Weights of a small sound classifier: widths [64, 128, 256].
Rows from block 12 of a small sound classifier, named by matrix and row number. Rows with one number belong to one neuron. Each number is 500 + 25 x the weight over its row's rms, rounded and kept within 0 to 999. All counts start at 0. Numbers have three digits each.
After each neuron's rows are labels from the 100 clips, of 14848, where the neuron reaches its highest value: "top examples" is what is common among them. Only what is clearly more common there than usual is listed. The data: notes from a synthesiser with random patches. In brackets: how many of the 100, against the usual share in percent.
# fc1: MLP up (model.blocks.12.mlp.fc1.weight, 768x256), inputs 52-103
# fc2: MLP down (model.blocks.12.mlp.fc2.weight, 256x768, transposed), outputs 52-103

fc1.43:477480491526499470505548492483471473497523487540483527504523491505477474492481481512518544480543494487441490480517521477466500514475487529473521485496481503
fc2.43:477439520537531502527522517495477531509505491469512507508502549516482466506492503483497483504504505502495534497537524528480517499540505529516470538492485537
top examples: pitch class: G (100 vs 6.7)

fc1.19:509520514456536476472537492507521520492532538529462532521525489498507472502518545467501466508523508489465514474454504471481490483530456486521503491459496500
fc2.19:456442479485533520486473483504476520471536497477502507488513506460508503489502506508520470483493519523519543502583469535503498521461491464487495534505451466
top examples: pitch class: E (100 vs 6.5); detuned saws (26 vs 10.2)

fc1.624:525480493485535494468473512516499510516578507490471514480513500510501526468494479527480495489513525473480503490515518555476505524526514523465494442482475488
fc2.624:488506504493524493451491511493487507487493470531489511528518468504492461504507511477496483472482477506518480426536503433527508479481522532476535501512554512
top examples: pitch class: F# (97 vs 6.6); glide (70 vs 22.1); hard sync (34 vs 10.1)

fc1.606:541531492476504453495454474515488494470476511500534483516484470493493492479488486497507489540513489521514526477532493495469480457501481482551495469492491472
fc2.606:484459512495470480509492496523508513510479467498508524496540529523530439497497495490490498498488518511480531495528487502569499475516505480502479459512503508
top examples: gate (63 vs 25); pitch class: A# (54 vs 6.9)

fc1.445:534530435523445546505485461499506497536493522489502531530506458470502449474493516501498502463516522521513501468531492458484496505560463480532504479491450547
fc2.445:479523485514559512496454510486499480509490511482550521518509495520481528509527464524488514473529496528471470489477540491511506501487491478517494508504500499
top examples: pitch class: A# (94 vs 6.9)

fc1.355:508489536498465528475500482454469518514502529517502495532491490484515503480467478515472490493497482493500486518529507532495487517554507501497479486494509477
fc2.355:538513543487512492480517548481517513531487549527475464506514473470514497511533505508502498517492527504520495451527471503503421519513486477494510497457478539
top examples: pitch class: C# (99 vs 6.5); detuned saws (28 vs 10.2)

fc1.342:543513471493469486491503496475484513510505486465488545504496479539517475542502488518513501484516540485529548425470488471509479515501474513493490517464475514
fc2.342:473518479480501511515502426521448520538524488524518512540463489472493456540523487447444497521492514520496500505482532508533491471484496525545503509501475484
top examples: pitch class: G (100 vs 6.7)

fc1.367:497457533492504524491479502497544482483505467506498483533482510460475452512523503477501541520475474509533491564488464538535513477505537486504520446516491512
fc2.367:457480512549476499479494503501537480522547524502475506490468535470525485477482498491439524481519478475502493491476483500454534474477504543503511512487489516
top examples: pitch class: E (97 vs 6.5); hard sync (27 vs 10.1)

fc1.556:553473505484507472517521527510460484477537494499487539506528492493498514513442518529502478518537500446473497507559468468507511481526465499451523473524472515
fc2.556:465488515497501534476511553540503490448534573433507512488492514507499533495495504438475528501509462499510497486477506533526483449496488514492482548487515486
top examples: pitch class: G# (98 vs 6.6)

fc1.702:512461488518499531503498494498534512493498473512480493485503526498484487540509522509477565464507501485501514508597459466464515482476477471544507549490516486
fc2.702:489461504475473515489495498479516452513498521500485503477518489497482521491501510512474465479492516519491465480529514475518519489484478480546507476475500499
top examples: pitch class: G# (98 vs 6.6); square (26 vs 10.2)

fc1.767:501459512458516508535520518474519504501527507503451538495490513556515525436489491480495472516493501517484494527513525490460467541484490498492480525499518479
fc2.767:512478452484480508497521501470516509513519433526491508492507495494506510477510485512518452499532486540536501474460479470492527507508484512492483508520511485
top examples: pitch class: F# (82 vs 6.6)

fc1.234:495511526499517501465470534536443521482460478470555524531502476506521524480503485506535484520513517574484524476506538511466476471470500497521535522519492512
fc2.234:509457509492553447505506489468470516507510531492521498490511517496517502512503471539496490494502478491489484504500474479546445495522523494475469511502498542
top examples: pitch class: F (100 vs 7.1); text has "register" (51 vs 23.1); hard sync (36 vs 10.1)

fc1.622:460493488519522544489476484522491529498487499492519526526537497486494506501522513495493521510516486506493504548510468523517513510528556490540483435509501473
fc2.622:495461527519489519459430504488500506498482526527496524515480483495530484474490517491540485465491488501510524472483517505496505518513516558497512487536532551
top examples: pitch class: E (100 vs 6.5)

fc1.729:532507495491510503520494474558518514499469470519482520503500510434536557459493525507486566539512488454522502552518501520486549487496473487487509497442524489
fc2.729:470553519490462486459495494490508541395476499504474495532473515514481453510488498464490530503523487496516463490489478504465505495486488459466510481484485529
top examples: pitch class: F# (100 vs 6.6); hard sync (28 vs 10.1)

fc1.12:495519508509517489503478505528529562475512494521435511498514531487502545474476465473463448485505531503515484545521478528518522458486475537492497466514555493
fc2.12:514497539470526491451555535459526494542511474517555484465499467530505536502509517557482537489501552485506482501499484472501478523559494517501493504497498531
top examples: pitch class: C# (98 vs 6.5); square (32 vs 10.2)

fc1.297:484477503542508535477483452546498536504509518473482509466452543504533514485492471497489518480473488490491515517548492453523481485508473489507511552486536495
fc2.297:473471549482494510502478480519505509503521490521462517491521493520495503509450538490462476527490521505520498543517500486537523510492516490532460516443436499
top examples: pitch class: G# (99 vs 6.6)

fc1.625:524518474461504508526513469520510489543517457529488460494555488483526534490490494537510507458541555563470477423494502522492466472475479522463481510494507528
fc2.625:491476511517484466506512463491495486508530504460497483515532533493503468490486488504489498543517470499520514444508490463538505489561486527553542477482535510
top examples: pitch class: F (99 vs 7.1)

fc1.285:469492459481480466501486478481469489471499461519517500474462510507485493461501510520527443496476490497461509487496524493462527520514518495503518473510487509
fc2.285:550512500478484548490490514492504553459528465513487432473519534468513525513480456480567493507501528476510487494465465496480522508453506488518525486502459469
top examples: pitch class: D (99 vs 6.7); saw (25 vs 9.8)

fc1.231:491510495510496494514506551494511480492502506462494501464504486497479488512497502470487559506467479514464456556506513440467539504474486490491527452500481476
fc2.231:537510524462501499478489487526509518509492518499534477490488476523484435458473443507519511467485474504466503482547491455475482503494513540510506477525506527
top examples: pitch class: A (98 vs 6.6)

fc1.674:503522524513519529506503487482478516507470514510519489488499494491492478498497499483554501550449560473526486500456495512506505482496470506506510480484492513
fc2.674:551514479488508501496480469505522521498526550511508476520502479514492483528494532467490546512498496516520486469502499532485495461509559504410489497520469537
top examples: pitch class: F (93 vs 7.1)

fc1.466:495521509479503472473482528509504512474486551553514491554484503506468502459520506482513511544462537470480518460549483511515493523476478502468520509493501514
fc2.466:490521530497512485506515504522484493495505504502496487523503488505474502503522518540488510474498526560529494538469519498522499504534493528495533508469513470
top examples: inharmonic FM (28 vs 9.9); pitch class: C (28 vs 6.5)

fc1.22:510486471499496483532531479466458500553498486407512494520457505501535508540535491488516507553510509456513504549513459532508515440493497483489564512447484505
fc2.22:461477533483505502516470524468522530516510463474489496468464496464498513472505468474537495461515470527486506474540520454496515498496500548486499484503486508
top examples: pitch class: D# (100 vs 6.7)

fc1.90:496506477520466498505493516521487483496507516537498519493495512516515503488494509491456442528504517522499533485506513501516494544448500516472481512503504457
fc2.90:528440525499513511499519483466479534483522491511507486538498497521467485463493496550460531491515499498521464480464492485494484531520468480471489498471501504
top examples: pitch class: A# (100 vs 6.9)

fc1.325:480486510506503508496509468442546533519521495498500516526550460506443480480499484499463479487541469517485527485517465507504493503502491496486468514529510503
fc2.325:489477462534549536499551514459555482512489492505486458504477500509471503529503497525510523477497473498512501496461483506473498463534504512515475489519459515
top examples: pitch class: C# (99 vs 6.5)

fc1.440:513495471546488482470501484536479482518512517484499466496508505519497499442531504485502515513457529528531476454452477521532486521551467516511463509425502504
fc2.440:484514459501495478536489488538466495465490472524510534468527459493536521497518495468479512548456508518540539484516507468537484509502491509493496523491517516
top examples: pitch class: G (63 vs 6.7); inharmonic FM (26 vs 9.9)

fc1.142:491511538480506462499478525489511516454481492461507470504397504493490508514486502509545500465481449548492506508484495496492512467484502497496536468508505492
fc2.142:527527508484469507507491503502495496475517538498568551502543521451525490523506499500508521510550545458484495514516485505511495487534485507558476486481527474
top examples: pitch class: D (100 vs 6.7); detuned saws (26 vs 10.2); oscillator: saw (25 vs 9.8)

fc1.605:496532540501467494500463533511523454510464489493504497477508485526497500493523523477497508494547520501536535461489495500490515530515452477471538515468506515
fc2.605:482551466549502534520545456488524549445483512553561510528532517483466495496504480469528500489484502488510484433507469504498494506485499506481535534498483540
top examples: pitch class: C (71 vs 6.5); pitch class: F# (26 vs 6.6)

fc1.151:510490526501503511525500497503507458486478540436509467489474517483490494486524499549451485481498461512508499489491469517484490539547530497484496499510526495
fc2.151:466538527509509539509485503430556495551488520509518492484472520478469531499463560538484521528505515477500531462516464513465496512475494481490482511475509504
top examples: pitch class: C# (99 vs 6.5)

fc1.320:515430510481522513483503503543469494464509529505494481527494522491502450501536499510493490497507529493493500476541485502570512510519500536500518497509477482
fc2.320:513503485504481481515486448503466531480474475484511481489497506495476469511501529508499513571487428478529450475507495472521538475436491477484538518470487487
top examples: pitch class: D# (100 vs 6.7); saw (40 vs 9.8)

fc1.532:452485483514471490493509478503491501506490535451503525513517523506472512492505521519549522481523485505492473453501505526471506490499490518523456506486509510
fc2.532:510436495561491511499538478543510501560471525461496498497481515510509524502480458537504521492511521471495525479481457506504503516528519523503498504520459514
top examples: pitch class: G (97 vs 6.7); echo (57 vs 24.7)

fc1.675:515523503512475487529560482527513476478501460529545514498496528470501503488480517472566524505525479525524527532498554468531474504492557471467517495442525479
fc2.675:525496524513529491500526486509556458536494498497499520487500482467455528493460464519520517528529527486523485477466475477477548487502515533470506526511491496
top examples: pitch class: B (100 vs 6.6); triangle (35 vs 9.9)

fc1.695:493506500524529511468500527491434479483498500492489514540535472537481512471500506461529499495493533519495514448506452504521501501518517531469508513487556528
fc2.695:511512485504490505476455484535534542494526533502528476528490494478484492499543529513532522526490498554511490503504516523492496548481507557476500506475482535
top examples: noise (70 vs 10.3)

fc1.701:487498476477497517483487466487526495523474475542433507459470531522524549504518487462535499449522531486480492546501537459463505436501478487495448483504488521
fc2.701:521504543547507510515510504470492522517524535464483481468527496504512511520532457523488560522503536501483481525500505475495483483491467491505452564474452510
top examples: pitch class: F (98 vs 7.1)

fc1.170:528480488505456477545489494507483503569472520495500514502519522471487494476489512501509490510493486498485487495518501497516479510511539475494539509491505498
fc2.170:454523522482518481453489501466542479483518533461500499470508455519470501477480503506489457465519513494483472481564498471464466495505473461485486459514497506
top examples: pitch class: C# (99 vs 6.5); echo (64 vs 24.7)

fc1.332:477507502476530539494485513530512508558497462523501507516518487483519494499536538525478522471495459475492494552518440514506526491485536485476491447469512479
fc2.332:509484513524516495505498516493471493515522484523490473521459525510463463522479485475468523496472482527489530508497481528501510485499546500554500489537485525
top examples: pitch class: E (100 vs 6.5)

fc1.192:479484478512552479496474515448467495511466461509504532497523514540503486511482451503459490510490457527521525515489504544501456477530485514484546445533472511
fc2.192:534504505482500520499522478473485511492460495485484509536485541491514492505494507494497507478510481557487508500483482514502488453498529530483482475522526470
top examples: pitch class: B (96 vs 6.6)

fc1.336:453484578514531504505457479521555538481463482502515478495507475539495492460487554461526504529499495468462506524518534527503508504458513510441510499486446501
fc2.336:509526476489528481501506541492460504483448486494488486472466441556511518510493495484497504484444498535473507484486506495465475479495484483521444513474483482
top examples: square (28 vs 10.2)

fc1.153:527545479537461521479529515496513499507495573501510509447503546502491501475504484496505487517505531501491518497485520502505487507536488487519535488523475503
fc2.153:477485470558530488463468516495492546494499514506515529513485493500490520502499475501472513416496522494471471542501491516489498485482527480461525489519536469
top examples: pitch class: A# (99 vs 6.9); narrow pulse (31 vs 10.1); oscillator: detuned saws (30 vs 10.2)

fc1.743:528482506444486450479476509505484520475459524483502523533527506511538456527490523480483442483513491488461518502527497549514479502499516491460516507507495569
fc2.743:507467519511526531469495505516484460563489491502503452525505540528533516532524531522497539459522524545512500500485507510475477500511515540535505537550534501
top examples: ring modulation (39 vs 9.6); pitch class: B (30 vs 6.6)

fc1.404:484570504533528473529508524482490480508506498438509480502515477493510510498539529492531530479494499490496478509465467437540524493513498541492481543498487514
fc2.404:509500539505455470467473497439475518489522523477575496495508559540459503494522503502468544494474532486510493493502510452487521503443471518532481478462527487
top examples: pitch class: C (100 vs 6.5); echo (52 vs 24.7)

fc1.119:490468443473495463499516520496541465447500522493485483463470495481486512552502471522460545489498528492514520510500480484538477506487482505508479540528524508
fc2.119:512495489503519513506441526461505459520510460474513529527520497509498515509534508502462489478474486509523476492487551509501531522501490508496469532499483448
top examples: pitch class: G# (100 vs 6.6); bass register (62 vs 23.1)

fc1.567:523492482506505516512488482526496481491493509513480493469517508521451495501488518504509505466522522492499485482506436530470530479472483509519493481500523541
fc2.567:495522515501473516523499521524494494458493500493465481523512474420455469520493501483499493460486523542510478476539506506496488465476532493541498492525488498
top examples: pitch class: G# (90 vs 6.6)

fc1.630:490457500475478446487497469515500501520473483519508512490513467520500546469512497511469525505538499488566536467458511479495461482499447489501519505490492474
fc2.630:482524463472498488520501570506473522448497469477483498451533503456464494493494505507490492547465470495489499461531512441506539480504526479460473550497520510
top examples: pitch class: F# (97 vs 6.6); hard sync (33 vs 10.1)

fc1.760:475488484505496508471482522525462511522505497470510501500540512494505497491513502490508527577485482525506514549532513495497467456511497498522485493516467508
fc2.760:512463468518507448486504485502498516475511502539487458461468494496478496485490473462471479478469465485506464532518509524516483489533483482472480502474549492
top examples: bass register (51 vs 23.1); pitch class: A (48 vs 6.6)

fc1.551:538514498485481478499503524504521505490485493466504493486520473510460523506507458483509551522466458483511500527528511477485473552515521457487497521543522477
fc2.551:487473472475507514489484521475529494495545477518485507507512506531465494493507492450462502505509495508508536509525497503462505535536530519477536461477504474
top examples: pitch class: G# (99 vs 6.6); hard sync (43 vs 10.1)

fc1.351:510480505477490478515484453516482492499495516501514493536491481488531496503504507516523483503497535490495501470477460438490501497480443490506506544449509486
fc2.351:514478510466528502505443514467479477537512501524496533503479521532528479502530516494480481510494496490506561507492505513464547528556508483496499489508522466
top examples: pitch class: E (95 vs 6.5)

fc1.710:506524498540511532505481460455485472525523521517503509551493544483469523496501478476517509494476487463524512472506510531469507491519509454499498490477524515
fc2.710:535525507515523477526482507482526510516480560521521498513496492527471489501485513502506500471527482485488523523496520521500471493507468514459538510504491501
top examples: pitch class: A# (99 vs 6.9); hard sync (35 vs 10.1)

fc1.667:488536474482502548538445477492466462500476455492449472526506509514473505478517532476541486494510456458553500475507471502464512519484529508498515511454531477
fc2.667:497503476508490486557507499554499487524457524485437513472524453518488477496508502495483487529502448523486494500542448494499478496548475524485517504506515529
top examples: noise (35 vs 10.3); pitch class: G (29 vs 6.7)

fc1.204:490502527511490522496528467516531460499475496540484546492522497483504534517481482501496457515512540446531487528502481496453480499529511481466474487541532496
fc2.204:521515534497538517513525542507465488581488472462488474474491474497503514508483518570479487500526527474495493469523504472483523492507494492510481508494490519
top examples: pitch class: C# (98 vs 6.5); echo (58 vs 24.7)

fc1.735:478493538519546494493511462534468492493506520501489534501507512456463479516498492485508509503543499500456478473582544472471487482502484496478503502508441546
fc2.735:485461495490458471489491471492524543487501481479489504480498478516543459513495474482574537478494528457505515479452513489488488527492486458476455508502517500
top examples: pitch class: G (100 vs 6.7)

fc1.69:488484501477471482487472471454469503498505438501479501463470524489523514448467489515493496468515537502478455537510478502494518537495495495542511503496515497
fc2.69:483500495474495535514526506559507459459542468517499495533526490514508520467539465534510485505491517472479517535482478509511517500453498473467506499521533482
top examples: pitch class: D (98 vs 6.7); echo (52 vs 24.7)

fc1.711:498473527526486473516565462516501511507493503488441516518484503515549496476518473473502481500521500504509489526490505521522527476476464477493509508489516459
fc2.711:489508527506492531488480541500547470567516506526485503479481482505474512493487478597461457509498509508487458491511490505463508501498490512518501488503440509
top examples: pitch class: C# (99 vs 6.5); hard sync (29 vs 10.1)

fc1.326:511504511543479503504492495468467507486460529524461468491498571559537476529558464481492525477453529480520494479505523490480480465526516530483501477516471535
fc2.326:515507464497518470516493481488506493455494475477509557512515423551526508512516469464495481607510510468490527501522506492474484492501484547485458482535501493
top examples: noise (41 vs 10.3)

fc1.578:508481496503530501456528444472487510496499497495550552515505531496522495477469481515496501481526483518490502474494513488494478484492522498511513514470453502
fc2.578:514428513484467503478482523491492500433525503479507499468504513510453505481491518475513528470496484483483481520496490489509493522533511546504487503483510482
top examples: pitch class: G (100 vs 6.7)

fc1.755:518511521504486504503508537483499505516521489478511488422476482484531528500460486538571523511482484504503493468498495488527491512523498488446494495488480491
fc2.755:481487513530470525470501496480513490513532524506469495526479484499482535464490502548479524504510448469517510586471515515498523471537488482489485511494527487
top examples: pitch class: C (93 vs 6.5)

fc1.730:557509515516506465513436498508529465487503515462542504488516513500489441509514543462462467525474457503498519492516456485491507513522479474510517481479482526
fc2.730:506444481502521489490497482579491532494499495500527500509505506541501495479489471507487535486476469476455503448519482511508503514472517452479483470521544480
top examples: pitch class: A (100 vs 6.6)